A small multi-label image tagger, trained from scratch.
Training: soap at rate 0.0026, 13500 steps, batches of 384.
Rows from block 6, named by matrix and row number. Rows with one number belong to one channel. Each number is 128 + 24 x the weight over its row's rms, rounded and kept within 0 to 255. All counts start at 0. Numbers have three digits each. After the name is the row's rms in percent of the matrix's.
# convs0: expand pointwise conv (model.blocks.6.convs.0.weight, 256x64x1x1), inputs 0-63
# convs1: depthwise 5x5 conv, stride 2 (model.blocks.6.convs.1.weight, 256x1x5x5, trained with AdamW), a 5x5 kernel
# convs2: project pointwise conv (model.blocks.6.convs.2.weight, 128x256x1x1, transposed), outputs 0-63
convs0.25 092:142138135170141174116133116091085123146096153128094172138117120109115133134133115106108088109091143129157112120067124116106123160105145174131133144184111153098112112106149122147124141152099112
convs1.25 101:118125118114112115097112101099091113096116112094085100089086119125110112117
convs2.25 094:103094111126114088142170137099119117060146168126110177117148096103164116135128103111149127105144125151143156085112070138140165141126150140107141106133152139156123082103119120114130148132132111
convs0.27 095:121137093163155146117126160147117062166114150151105099154146137130148078098111120162091156133118107125119120121096160109152143107156121160132109124125122151128090100136134145083145161150099116
convs1.27 099:136125146131133122134148156141139155166177148136158171179154129144148155132
convs2.27 093:139077100086155115160143144149087111127179102100133156129134128137121141143152156101131120141112162062099115084130124139123149094095115143122141092100082125125146173123149134126160095143109124
convs0.30 112:092132125153130133156132156137099101145149110138143100089119146100118119109153092060100159115129141137103122122088127086120157174118125109130124143134143142130131147121114121113096100070120070
convs1.30 102:131118108118120115090106101116107107097096108112109081111097116097100099101
convs2.30 101:112155118100117126116146118100121128138105089135169117146141121107116121192114151122144139115120085127123126135158167128108121106145126136114138147150087119144143185122094129083194185155138115
convs0.31 106:126098161106130139095099122160101125143142105125105187112142148137089102122146141142161126108123116114150191111130156161121113135140150077138147126110146129102158157171164146113124136091099140
convs1.31 099:126113093098139114107099098104109126111104099118097101098083119102104099123
convs2.31 106:176165132097134128167120128117119128160106095120156165115122137130109153133117160119100116149126152125138111117125165165092151120116108117156097165108124113103136122126134094121123122106140111
convs0.32 102:110137112089101145126145137114123123124144106173130144208138107098127119102122168114171116151163124113127167102116131137102135123132134074150091099169093118129114146140120094096103143129124139
convs1.32 094:103115101096114096113119113112116100123111088094104113103102113097101092103
convs2.32 116:147121152142113082121157140121158138140129096135116132126145127183128123122130138093102113124088107149141165155148111165115074091156131089141168135165116170153143113179124113122155104129166113
convs0.33 121:165133129109148142117097125092137082139106133143117136129120148132121126138136111051148122097151159182171154131122123144125126147113135135155098138123145110101123106135113191171138095095110116
convs1.33 101:131122121105131124100122094115110107100093085115101092100099120111103083119
convs2.33 112:122099076098130124145137129176123122150141152135138154142140120111133136121100124149157121103127136143158132120158104101092129152133099108104114120092138146147131134129130148100142118134111125
convs0.34 102:135166105147147145132113140145113105135146139160108130096178142153148103114138110170142161081126150123124175133134122137121121102125121125114165115076125146123093151137079068119108134131123175
convs1.34 102:133104132117126104077094087100119115113105107114096101098104105103107111116
convs2.34 097:153105106109159095120146164128193127105116138086132120097084123140149139089128136147180099101070132130169123138106104146113116101125174129123157150100115123080114146096100100131104158159131133
convs0.35 101:151146137172120126107141126161150085119089102148113100118081111124123136126136112174092130136146159073188137125159131176137108137119133134146122141093106115149121093151127136117156159111116102
convs1.35 102:116115121115125115105091112123112104086084088116103082112098112110106114119
convs2.35 096:160155155106165096095116113111126121147129102116141102109119138135137103101090145120171156091048161099119122152120110113144100137141138149161135138162149104102146145107150125114122167137110148
convs0.36 107:153115136126163135150122090076133190145138126132133117116154156144158155101109179154149111098117167132135161095153111104128109141152108145130117124121109138151124149160105145174133112142180125
convs1.36 103:118115107121125126097087099110110108091100104121097096091105126111100098106
convs2.36 105:132081114142119122055109118166137161104139139111149099114115141131059149111109166160128148128134111108122118134119125117128080126133126113149141074082096156095144124146089131142078119089089110
convs0.37 098:135099148138133147111154112122135132125126123107114130134171150173129147146136195133131163099154132165105128114129112170127122131117095130134078103172126149120154179121085110145154135173154106
convs1.37 103:127114101120131116097092104103102099089095099105103102102107126116103098114
convs2.37 112:188101107107153150105130093101097134113150143140120104109161163138103121141111141143124097157095159112131121112125099095152104114192120107152125150120111129132106163114078093143134112095127114
convs0.38 107:127109118087108148147126151132118120136129132115146149140128133124113137169187130115130128132145072127117135158170140131137172077069139114159140121112163094131112076156134142166118128144089125
convs1.38 106:138121106115131121113088102116108097085098098121086096094105122111110105113
convs2.38 113:153109110103137121122145092112145102077102103101132134153124105104083125093114097151095137102108111135107150146134115123141107148131137112083142137127111130136144121116149103097117102108124172
convs0.39 092:121133121149107114125159145155131114131101131099141142149138093160151105163126158152109118155124106128178139082120099174127118116171106153119139128173136106176164143112105069117127125117131162
convs1.39 105:143132106118139123118099105118107090106076100118095093108097122104099103129
convs2.39 095:123152128112147166141181126127162127143152136132135121118127199129148119126095125126125111121146153124124084176142166165131103103127120141161152122101114087122168155138155126096160138102137063
convs0.41 101:127094187116113114115121171138107120136105106116150139175115092133119144135112125064113106124102119127122084145098100081095161109131109139173117129133143133094136089121117126092095118118118122
convs1.41 096:111124136138132136142157156142144155170176157128171162157150121153153143118
convs2.41 094:162144140111111109128101140105118127140103132124131091098120108136117124106142120139112146123154149136126156117061130151108104130098131091138152158085143121179161112160142136089156148158101136
convs0.44 093:113094138126111118147093128171137175137159127095106139128154132176136130131131121138153148142091156154120136156149152120141110112116164104159090129169133093108120140137076171153127114165139088
convs1.44 102:131128147131108138141170157132145159174174147129158162172150122131143139125
convs2.44 108:146083118107145152165142163126126169164111142114104128130147138110108148138112123117115156114121158124128142145142154138096115078114170164114113173145110131127114111121116137090108170099132115
convs0.46 092:089106129155108160148136131152115121150181120100089129108142067144159081160111137163125141159142136090112146136130114125121123136148149132117122174132129172138140135121140093089124161138173116
convs1.46 096:138121101103125108101112107108115100112088105103088120096103125106094090111
convs2.46 108:135130090135154139084110114105147148115122139142127155128083145109104127082132120147122106141142151210106140111161130135086121161083079166127137118078156145105156137124102149080128141147153117
convs0.47 112:123138157136133138125204097123120124113136096113127155130092114098124131118202111154110069147150132108164114084121104100147129153149110121101142140147142136141143107130162167126108124136138120
convs1.47 102:122139153139140122152163167129140166154162139139163166157160136139149161136
convs2.47 110:128154137167139142126140144131166098149167098120114154169129102139115130134106133115107130112123112127172142166097133099141136102124116125163145132101168152117142131114120138101191184168196113
convs0.48 101:157148142130144145125128172111084088122125122159120120097099149150105112151170113130131143125142093098115150151129138158097178065112126112151176159116116137103115092100131136152155127120150114
convs1.48 089:116113098102113104097110108089106107125109094103123117100093109108102097099
convs2.48 117:129160170127102141139115115122148114126130090109111123118129113137149173147114080139128162100108149149115102152110100146099121134136121105110166079113153122092086112120129108127138159165113109
convs0.49 096:106141167108132146110114091156089154156094100166095148141148158112123131108126152122168104171117152183147145086113143154103150136120133130136098099133144138145123128118082171139108109115146139
convs1.49 099:100108122117106110099114114090100102119099103114093096112086120100107122099
convs2.49 105:180156131139098087154114128159118123125151133110179111153125148118129147128143155129194132094117114130118100127138135106103141157138107139126147096126170092147145151105125150118155143136170115
convs0.50 093:094125125138138147117134168095118150146162136150083106134095207108114101133102132142104121102152096124141128152090138170112096125143135125102153146135130127182083130132167146142120118135128126
convs1.50 108:127114110099114114105106113111095115111107107107092064084108127133115110118
convs2.50 092:151135141133135151144131133133141149134214124136111119124122146119074100149160124121132100153145168108134102129111109170074124155110105151089088158109181121112128162080142132137112125130105117
convs0.52 092:108106134090153158115170088149156094114121148070173119119140136115127098127125131128100172122113143085119127161130124108098135086149095140125101135098147134137102147078138125087150114117141130
convs1.52 101:134134107100135120124101115109097087091116085111118103092088114103105118106
convs2.52 104:116142129144105159144123107149143138151134132124161121164088136136132117187097130110155133121134125120138087102142113137105145166187102133094040103152148125142149163122139110120115110077160168
convs0.53 100:145116138101111132128133123142142131150103092108076110117155127129147091158143089145137144152150142117124119150165137094186133157157187149120173145151154094119131112123102124113132121097149172
convs1.53 101:117134130134126137144175148130132154185171147135159163162141130141163142133
convs2.53 102:150138102167119098118141109091146083135114141179129110118148151108170084121157118144112138131085097128119084098134128148113096156092114144148088142107107115113157178141087131135121135135122106
convs0.54 097:129131136148173118105132116118116074133109133137112131143115102167110118176146174109113130076145163171115176147063159120139128122113100132128114114124119102096142156124123112144110168125114125
convs1.54 106:142117119111131123125109098109113100092074074125114113107093138114105096123
convs2.54 102:122117108111100132144147112102137122170106123158116120154121136150148130145137155127104127124080119159079142128127119128138131143164133133133124164124143128089128097130125122120144153113137078
convs0.56 111:127111142132102149106131149149117145096156123107125133140132102112089169122134113154085134121151079137057136149123136111120108148154118151104114102098125124059111126143090117097105131120170110
convs1.56 095:111110124112107103151159158128119147181169148123140168172142109124137142114
convs2.56 099:137108145176146129136143134129087132116119120141158108143111117121154131120147163103116101147137117127103131152106112165104106120145153078109124128114146112165181140152086104159130114145141079
convs0.57 103:136091104123138141115137120111156126154124142093107121079151147087096086164156159159107088109146134135151148133115104164122101112179100141170123123102110099117152127124141153155124134095160151
convs1.57 104:125113099114116115115107114122109093088098108114098088080106119105100107127
convs2.57 110:156123146134151116108119138135156124148095108122103099120105143119113147129140164079127144111133142153109127099110088174126164138102131134120118134137106192137137127107112152126180130101116169
convs0.58 099:095055155104081145128145170160096139177112088125147155160150091161130139115117127134139133124138124169132129128154127123110111116150128105147079111120152150101124128131141162134105097127144118
convs1.58 098:110113111094122107099103112108105112106101107110096102096088113100101098118
convs2.58 112:104161137142159093104125111148115130130146100130121166159109119163097146117125138127112130123098145136100115122135128148084122137143142101158119104161143133117161135079097164183077090110165108
convs0.60 099:133123167102125132102147121149141051131130072121108131115101108137126088106165147123105133113166128114145127153135128138108117114151153145130101111136133155142075141128145167124144103063112110
convs1.60 095:126106133131116104137165152123133154180168140103156171169145116127149133131
convs2.60 106:155106121141122133121111112165129157106135129131145140145111097118141130146148134140114150130113119126126139119117117108178109175093081152139164107125183115133163107118148128120068117072108145
convs0.61 089:111112125139143141156104122100088188120150162154119125119118092133132156139127113137162160130117100181074129124141141135135087147118142093113123136180086090110157131140117121151106113159111117
convs1.61 096:126115092085117118117120108132106127122104097103106111096089114094103082118
convs2.61 117:118168081132114113162124137092134169097131132122154123087137144144099084122157172090129099164158144155131138153127120138138134134134138100144118121077103123132122117180136145110145157117066139
convs0.63 107:159138110062109111130156096169124117131163114091140130107111120109116138120124129093117134137124114143111145141138115124063115129139106151145124131077082130088105118152128178164160101110121115
convs1.63 097:122127143136144132153153148156149158166161147151159168166145129144155160148
convs2.63 118:151108115144141108114124095144104172109126126082129171125131093100094105157170122115085148156116165144149139125131095124153126149088177138146142135092080115113165106118137131104113133104169116
convs0.64 100:109127089096127111100104096105147106106154112120126122119112100174086108094134107141126130086106145126121112152160106120113127112128104200104156153138132119121091138172104133083112107150150121
convs1.64 106:115116154150130139144168157147130163157163160144155163156150143155155142125
convs2.64 104:096145114120135147138129142141155160081096148105130100168106144139120114111112132113131163120122113072058129113140130124114129180170158088109131107123131143142116102154116115143127131175116099
convs0.66 099:091116146115079100117141151159093142186127134102115124136144091144134114107124120166142139139136114148137148132162136139090102126145149100154128114152113139184130167174107117072145139139152144
convs1.66 094:110108101102116105127135118126092135130115084096116124105090097108114090085
convs2.66 111:127135180160105096122138118151128147148112090139109130101157127141091144140134109127142113116106181152159111107165105122141098092168117102138133090137128123135183087111151099160133079145127111
convs0.68 098:118152120153133107118131120122133125117127146155115126080133094111188159165097181163119126107140188190166118119096095127121135123137126139157136091143129121134177142120126136132134132113124158
convs1.68 099:136118122106128115091098112107107093100083103115108121092103122090094109120
convs2.68 106:153106115131182127127121129105132134101118135126139070127179175120090140158118126155158111108126118155065127171110162124144107097100132086103095145137149156156162126073120156141134123114121158
convs0.69 094:148103126127107126152135172121106084111132115125122130094142093115181129124158134188126168121158173075095119132124132089126130140154126162123157148155133115126166099151151125104104105123115113
convs1.69 101:142126118120126123116097094108105104091091103114089099091099123107095108121
convs2.69 102:115132131133123123141125155126109153140138094131070158130121142146152086139159159146130169126137184161175113130141117114095099136138121145126125080109174111166074117141118116153119127110124098
convs0.70 108:117136096154136132139115149084124142123148133123119143176139114137131128099102121149162092111125132147120125093081170150142127107118132101092081078161134114112146173147122134091092145161089114
convs1.70 103:131140144138118138155155172159153155157146167141147144168153126156163145127
convs2.70 122:140123116134144112133120164106159113133113083168101089163107085130125115083136067149108099168104150126159105109169128163150094162101111121172138117117093134125144133103133104122138150065099119
convs0.71 094:128117124142115178145126115125131119098187131115134098116194126148131115133159133090164123126153144119135119124112136112143111093111137085106155119089124131188103130123158123081098118088109126
convs1.71 116:113114119114127129120103114128125109105094131110103061062111118128114109124
convs2.71 083:105148123150147121121109145134123089130176128131123087088084136132129183110142087115110136116107113109146122137133096163104185109164111085125190148118103124124125158126139108110181157107113111
convs0.72 098:107119088135090150144150129097124095114142140131119135126179144137140113180111137135140152103149104164146145164103171131128110123138151168102152161106102178099139120098108170170122132134145128
convs1.72 101:141112110102111128098105101116098106120100104116088085099108127121080114112
convs2.72 089:126149162127174112132107134112125098130148138113167115100116129152154135149124083147131134084143133207144137132130129156127178139093149145127127172151107143106130112135117143110092118143115097
convs0.76 097:130149124158172140113166149134126141166138134090107085120127132161111151095130120113182169112160094119152111158101144103105073112143111121123135122112158138125150096141147122144104118123183125
convs1.76 105:133136119099137123114103106128109104105088106117094093097095134113091083112
convs2.76 088:132113128095145137137171121136135137153124104088190121141107149116115097117147152121164128097133071094143156100137100130123130135104109107142133150131173141124147065139114157167134111113099120
convs0.77 101:150132108148107131136155141158148133137109119172142145110183097142195150105118135131113137132105112088124144096132114093134117092119137180133131136094097128120118089105109083100142083132134139
convs1.77 115:123132112127141123115081091126122089103075113104107099084110132123106118141
convs2.77 092:161128112111150143151134130110128113125100161116119121132172134092157132123150119097167140132138163155143106122114129081104136132113118136076170132099174147115122140136141117112163121107135097
convs0.78 080:095103173128163131162145103118171101124147132141126134115125185162162102141139127130120128117121166092176134126130110188147145085140113099119122151174104143145125093111118128142143115154130117
convs1.78 099:132149148151139134141157145160148149141159162137164130159153147158148153175
convs2.78 097:140149139132158153139100110135122092155159118145143127118162123134094158131085121123096168135132139113106100162098090114113170142139120139088147153139096136169154098129174085116115120141127141
convs0.79 102:111117121092160151113140121131130138133149145164147131161116159121117094123170116066158159114144117127148158131111141081114096132151121109170117108147121149093117093113152187114150128138094102
convs1.79 104:142123118117130130111086100122107089090096092107101104096096130107105103131
convs2.79 105:098108118091106100118119129118085085131173124155167124123169118129140144148124107146108113134124112137103089120096128106126081115107104085113117170137120138122104099147108112148117111119100143
convs0.80 101:163136132131145144102136149129108168102148147161121133093109145119114140092149170093131121067148114101128157117114156117134118150123128100113135098136114063130145132147115130117077138134065124
convs1.80 099:137139165157134151145139154161148155136153161154157163156147128143168153134
convs2.80 111:117117127111134086123153130103124099101149162192187123157133155122173091096156143113175112107110137111125110109108103128106135110092128109155160082148109103142124148105136142144098111151152095
convs0.81 111:113125132145122135087080138127154132149131111135086120111113146180106112109110152167085118110108119137167154141110132147152083153163148122162132108110093115091151119179144133160135135087125137
convs1.81 102:128144144141126138150153165139140157169168155142147171166153131137146161130
convs2.81 104:116129106154119137130130144104082129131143108106137139115147141106097117165103130115128110147142133112161070143172149172109139147109127119105123137152145120155133069095127083145090140090136097
convs0.82 099:177129154148117157150112134141123166110126121164109136098123153127110109127156132087141133125162093128122117119073157114128121136111113161130093160087090109121109065132108115091108153127104099
convs1.82 100:122115104092116105095100115113106097113095124110095112108086112111101092111
convs2.82 110:115139117147111118127101132161118144110134124111091146094138139137130129174119044110149105141111125111115130103156109159145161132146140157118123145114156126094115129149155094076148142107104126
convs0.83 102:138136110127141172117168136101122153147101130117117135155167149117143096133078166106144131120149122153097100086097157104142135130109124139103115093148122154150133128078104102091066123149123135
convs1.83 100:120138144142125130145161153142137159171159150145162160167150128150169150135
convs2.83 109:144134145098162095097138155176159103161142122093133137134124137130067105130140099073118140134115098147121130131168122130112152130166140155090146136130162125150141109114131108069083147128128159
convs0.84 093:117150094131107107100140140158135104141140133121144143162191139151096101104125108150115119085159123104101157137164164154100128094074137097136122137126116104127094106094161106110152109141117103
convs1.84 096:112108077084100120117112128123102129122172143113134164164130104123147162126
convs2.84 088:146095142139136150118121098123121148144095103098139145115139118120128081133162127113117127104142130121124123128119194127071090124120143117112141113119156123154122133149072123089157159128146164
convs0.85 092:130115112086108127092119142140142083157128122132140105142166125137143104109126128111153156112123139097186143113087174095116117115141107131141133100164082141136144132119069171113120139112155161
convs1.85 103:120118124118119116131160150124130161187184148125152160171136122130145144140
convs2.85 091:166115185079154147137133159109131101138147109126159119101149160101140116140091151067110132105118127160118137121132121121117130134093134119059097115170154133163112142131118092122078117156126143
convs0.86 094:133127101155129102107133133167141140140145125145116144079100143094109160091140112177125120121144132105143134071174099142110131104141158132148125117165120107122125143177133164099155085096110113
convs1.86 104:116129128135118117154166152129123153185174124122148171172119127149143142120
convs2.86 105:121131137102143124134160168170152165145095132106109088118106130089094112109134136122145124100126151130148135109141102150151140140121128113083141145128136115141170146117105174153137096097175142
convs0.88 100:118115120164144129141111131149136103138097136162130134129108142098078158120088140118122148169054148103147118117129146155127090125093130114149112133116121159113170075139124128108174159133125159
convs1.88 090:110115086118129115105101099118104107088106106105107094095101114114113101101
convs2.88 110:143177125118152074052137157137148100135144168126105121114112108110148145121074082130149149122095118134113129133150118130114091122114166140103114126173152126120087130111132111102098122118131140
convs0.89 093:140111108096113126139090143150161114138117143160101143121149156141129133143118085079148164098124113190076150173152128130088109116127120130157107113111085153108123111121099116147136122138144092
convs1.89 099:141124107102133120091101103104100112110100106096094112103096118100103093114
convs2.89 107:152140176103164133111127114154147134117144107105110119138139133103143136061067131159073143124143131106140132142151123121137116115161105101127132075146096155147104116089149102134080118120099172
convs0.90 096:173113118088113130103105133155097144177125090147140175158132146121142146094111130106153141095169111124125175083136193142119108146133127115108102132129111157146119120123097136120112092141126116
convs1.90 102:130137144138119131152141143121156163169172167143149156163154130144163145152
convs2.90 102:130150157144066145122154145114110173131144105134141140146128122129115122134133149178146078112186121161109132163128155144104155130101135120139130151118118097144100112103153112090143130117110108
convs0.91 111:137106071114136145134154074082125088168118161111112125170100127109133128101153150136122134109139136127091163106160153148131123117133139119148163110108114108109183136117178161131123131126110110
convs1.91 104:123117134149130117140161170127140149171174152139166169163147131144141139119
convs2.91 099:109136153170134153127104117116167168112127117142081110148135118143132150087119132140174116095146098156142113158160115100120130099123131163136082088153166135067112143153110144115139143152164166
convs0.93 098:086144129128115129155089167189136114143137122131129125138164141150121147156131120152149138139076166134114119142105110157095134124123140149152123131096108125119094152156099103081111129165190140
convs1.93 099:119117104105109094105101096096102120111127112098105113090091107097117106106
convs2.93 102:162086137145169104106124150138158129168113141129114162123129145128121137165156147091127091147136122107104136085194114122141088138131183113088139121148140124139191099091165107098145138121096118
convs0.95 097:160119137143134122146124125139128128154138130155129114138125160126141098137138181132125099162131171093185138080081123118160119140154153104119182142152135179159147142123111121116126132165145169
convs1.95 102:117135151128133132153157147147136158149167160124156175164150125151153155156
convs2.95 101:156106128111113120150152124121125146156134118106105123109127110152174120151129110119111085135137162157160137099142151135142153136134153121115152137135126199133159142132143086145099120121122128
convs0.96 115:116168159088122150114143125138100096120090103154112135134147082150117148099132114131104097156175122133160106099054097148097132117116114116132121096134119135127100127091150134113129129099086126
convs1.96 102:131140140125127154142154152134149159169171158145159166162154129153149148135
convs2.96 106:171135118104073113126119120074108123146122143121138134174117107144118108114151133139146138103094153138164126147162121150167094109108128127119130118140139137115142097148089084065117112135115108
convs0.97 091:175151133142146158124136091090148137135122138121117149139147132112161144166104159132154147101142098129126118117136097168139086146104090127136111141144115085158150110160164148149167128184092138
convs1.97 098:132129151147117131141162163134137151166159154154162174170142121141154145130
convs2.97 097:110162123112150121160115095138193126137154087140139172108121126140124151169129100166162148104131129135151084074121103097112127160116132074140133157096117127089132109172126128158112124154143141
convs0.99 100:119135083113152161131132147149149122142175131109112124120137123127145152066112139099157146104137118136149120153091104150138073122115070128128128149143189175134142099129119107135129117095141108
convs1.99 093:125139099098122105127126105135106097100098097106089102086098125119108091118
convs2.99 081:122121077117131128127132117127098134137111104128109089160146138119145126187145165142095119129099080139156137137080099155108138103148109135162159144135117119146110135118148118089108099139099165
convs0.101 110:122135115156145105167131117115125111169094129114152129139138069160146101092126086158108124102119130132110088119106124112139106100143135140092086111123130160139095127100176135077115117100094110
convs1.101 101:128130137162152144146153156147138160157154153145156162160155130137167156151
convs2.101 117:139116140124153126124167108144075135123148108137095169114137197053160179146162131103159115124112162118150111125148135108086126136137153105128125109119123124100160112128105112119164110172121125
convs0.102 100:103128150134161123150143118118150180117127123142127152136099129133134157092128125170139130099104150142114122099126093137144100160110078166116113123133091070116123145166120140095131060150150134
convs1.102 104:129132123143121131144147152147161152177159170146144157172162126141149149138
convs2.102 113:164146161117156182113164081118149101119110124120122159117101179107150127115104131130119133124099114128137136157139117192135131157116132103114097116146122123140145145085102063165175152135132096
convs0.103 093:158135111155135123154151114108157159101094094141136132095129116153131170096115128110144128085145091110091092092097101132128124154133100133111122133134100135123142106083092113177093120140088102
convs1.103 098:141119114114120127111095109101132090103102129113094092109103110093103084102
convs2.103 099:152142096154107125159109107108123171106120126100127105099138089173124137134145085129138127148156122151116176124110150122142141141175161156108079148101131105092165112135120160116112108132105151
convs0.104 096:140159102168150123150102163112130101119123167159107127076131111127149100141119089139110178144132087102097131154152128154145129121111115106099119081133119101156118115114152093121166158111095116
convs1.104 102:127127153141134136142172162136139139168165150143155180165136130147149144145
convs2.104 112:095172124134151177134123126143154158119158161142143091117111175139117158129101115136124142118163119127092172136162164123093149136137155134140124160148139158140119148161129091092125138112098148
convs0.105 104:099122102140140112121147115114139113124116165074111120133177134144133112210103088136136121161119143133121122110090112125156102124149124135155136123129131174133150110078138133110140114131164182
convs1.105 102:098129133127107113153164156139129156175172149128158162164147115137146142120
convs2.105 108:140114109119121155151137165148143152123127133129151120143142134118131135141138163143140104105099150131095113141113123144154150138115113141164129122134131144109125154159090101132127127122067108
convs0.106 089:143151118140112105160088151142139153112121090107093146131181122160123125121092118175113129114115134126152114134091150167146153072103133146115129080133137116100129083101128113077141131128113113
convs1.106 099:138131149143120102111147154117150147171173146127168164171122109138134131094
convs2.106 077:176080115110111084098101119140141147113151112115188125115162122094113139111130127127124127155143150145118154115113087153104118142100163167106113132086126147098122137098110129163176166096136133
convs0.107 082:123111131100139106150121209119129115134149109129160164119070122093085118143164138131132124125182117103174113131139127124142130104162105133126106120156078147140114128138117112079124125137132108
convs1.107 100:123148144133119136156154163137136156182153144131143162178159128140146152139
convs2.107 117:120068131150146130117103131135132148109155140138097107123163087122130095134152109093115137101110074133101140117143124174155091127102106112075059095158103156141113085112116139121122172112103174
convs0.109 092:154117115115093141132130130175147115097126136072109124104119113151092116151109118143087155150169081128109148153157119126123095120077130132136094132128112104103099066135147120168143135110125135
convs1.109 100:121137147144135140157158150156136147163164134116112133149126099083097080109
convs2.109 090:152124153104133092141122154118106156139112148148166098152104118131142149162106119126126119136130114174096113118137095172119143163184146130100111157146123121141146173149120113129161136101146106
convs0.110 110:136105103125133168118079137173150125120123142153140141122137084107162097123136152132131099106099119145114121125153086153178128148104135115143101152117120189115097158077113156110153123118107139
convs1.110 101:118131145152127124123155138131153152172171146144140174182147137151151146127
convs2.110 096:123130100148094128108174135157148129123083093101125100108121165116152119116112104111149146123120120137113175121170134126199126132114131145143130147119139149119169081147141128138168141125106095
convs0.112 102:117098128087162108059119153133096092151132126150120099136138126173149131152138136081094150127128147150134136144133121140123135117154082146162126134160151149085099166127131090114168120137136119
convs1.112 099:095118116116116130166148139124117156184168116123152174161116104128141127111
convs2.112 084:143189125136145130155123141124163082158133126126127161107112156085098114149132154113099108125120131109129115129105134129128105146145142103105164083142149166171117118168127127158140090143141115
convs0.114 099:154142094122115114142139085105149114102082144076141092158114147108112125113098135149087127118144128099146134144130136120135139125102074141115114114116171154144114108135169117102178124152074134
convs1.114 102:120141149151136146153167154133141146160163157131136157149178130150154163140
convs2.114 116:116200122139100195132139176189117089138115131122121122128136133091125134126094099148157145068082125133131102145121119182108144144115131129149154133116098134114135137121122150151153117113125114
convs0.115 106:092145142132109114136183086121157109151086169089120134171128109136123142132074105126146130145086119143087078163138103143108120127091142147134115128149151135114129131091151137137162141123148139
convs1.115 098:127139127131134128163163164140134155164157162142164166151154127146163155129
convs2.115 124:126095135118124121153114155098138122161083113140156135109113128129158067120123187138137126090094100180120127160151105151123084137120153118118147108113097118123144126145143158128105125120127153
convs0.116 093:104190124146135128091137100135111113152131105181092140141091103129138144107137094081123123176142135123136103134148108141110164190103112122147130138147136153071122141117145122119153140116130109
convs1.116 097:124120106111120107099105113100117092105103103110121089081104098096113103120
convs2.116 105:116101105115134097099130145144084106078162134122143147108133154118124089107106172100170156120153119108139155149143128164141157166158129127147157101126112135091104120120139117097169146135120142
convs0.117 111:114059177116098167110113129151086152153111119135071153146110142145089123124123153087138121079117126136147125115114115162132166145129116096126101109139144101135132137118114147143111084124118108
convs1.117 099:101101136140113114128163155134137157170168147123156173158126106142150134102
convs2.117 109:097134141082153123105151148099144137115122162086071141119147175135118144129084119160120096126138110125098109118131113096191129096128174135150118135105112105148136140106093141079111137180115132
convs0.119 103:124155146119145137119154105156122117144104151139131137109151122102116125132144151176158089126114124155118146096131139157132077101098097131135169083115121149108153125073116147060139128135153091
convs1.119 113:139142131115144132112111106142113107081071113111106090092105136144102099126
convs2.119 078:158132122127139119145163156153081080098091161165140068153159142138149148126095131150111129126117174132106110160091121150135182102124157097143138138124098093158125147106125110126145124068120116
convs0.120 100:097083079122146162102110109168111106153141119120136128146137149134121107165128138187153132120123128110130117132125176088090129097137143128113084152156132145164155124155100147129125113120168166
convs1.120 107:146113131105113123093090115129119103096107106131129085101086100093107101123
convs2.120 101:126146128127131127130185110135157123119148123143161140080167111102101104193149145173115114114153120111155128119116130140072079126132115145120128095093155136077128165150137120161127087129122150
convs0.124 108:152126133113130134116130138149145117136156044170151151108096169121122114106169170096102116111161165131157153106105117128112099151132101144114144135142086152119125161136108146135097107119129109
convs1.124 091:103108144146148122149154156132151162158169142147150172163156129136150152138
convs2.124 114:150125111113130120105116141103121098169103142164095131134078147115114154163142190147140143160102143158103129126176149103116159105136156119138122151103126132128117158104110090113113126140144193
convs0.125 107:165120110100154111177131118131106114106105134110164131133128103112111147149167124149148113124155115101115118124108120109104149132132112136114107110127198158119110123180192155101158109116090150
convs1.125 096:116121114111109122083104108096108110114104109109103116103103111120100089078
convs2.125 100:110114119089154152145151162090148102130151091124154090127139122110124089124152153131119132119115098108138126146150157115136057132146139160104116123090119130168163126158159111092148137105129120
convs0.126 091:108149126151125175103111129097113075087112131143103124141133112139113124144145121153090110108126120135162110148120165170152116147129119147061134100177119147082092125107122134083123143125114136
convs1.126 104:139136151130128129132163161157151139156162176156150161156149111134156153145
convs2.126 094:142144104113143107194156143116151122083147157153137122104130079127152123107118109105131091172111126122132144150121102151140097151155107129130129128123102159162128120099123122098111119099115113
convs0.127 087:123120113138143121112144156141113115145180122118128136143144100150090102079116152144132127080086121145112114125109169146140082131093115137087116136176136141105112169146087099085121149106142146
convs1.127 096:106135143141118094143167151117123147168165129146169163180136122133126146116
convs2.127 080:118113133151128120121089104119121161098113117062117142162124107113133142118126076128168150120159147145092153193116084133142151134102130143155083159104120101143147116102101117118126157141123105
convs0.130 114:138099141092115128101110129123140107143103124133112082105129111097091144126142115096137118162113180166134114078104126171067122132112098132118148109138117157102159112139089151134146127114082112
convs1.130 095:107125134152140117143157167145139156164173155152148152168153126154156120123
convs2.130 094:104134142141141089145194124095119164123096125111129119140178150145122107093144180103099133178143135144126097118121172123157150130136119140132126114069108138156141132108094147087079121100110128
convs0.131 106:126118137168129134131114116096113138122133189123143138125183100144126093131097116186168149141130129119112107175126140126132102084122118173146112111139112111171130135153162105154168156140113138
convs1.131 105:142113097119124097090119092120105103092092102118109087099116122116106097131
convs2.131 111:122114103124145099137164143161128127136112150156149137124111121102114042133172134124129117112108054115126140140127141160146129096140141137129140163126073147156147160150136135108133148132133083
convs0.133 085:121097125167088142169140172137159120116151102123117146141117151134106108127121118131140142085119095107067077110137142141148096131152084113155117140157095153114134125121168136132130123121100081
convs1.133 090:119104100082105116133125121121098150130112110078116113100101105116116089091
convs2.133 106:155121144149124084094148097147131200133148154132136158108085146124109125147095103131116081124112179137142138134120108121167121118122133133133136122106128157102103142105152103092097119135158119
convs0.134 090:148098100108096171124183125141145090127128093122133142140170129173156175129136134124090116116126146130126167157117121105141097134175098139121102094119122142133108127146077117134092115104149107
convs1.134 099:087119137125101114127160146156112132146157140100117134167133117086092087107
convs2.134 084:149119136114107117123141112157106091135105142161144122113118140122119104112143101091103135176167134095104118122162132125113131144094152106143116119094160100150115104082163100132106171135110131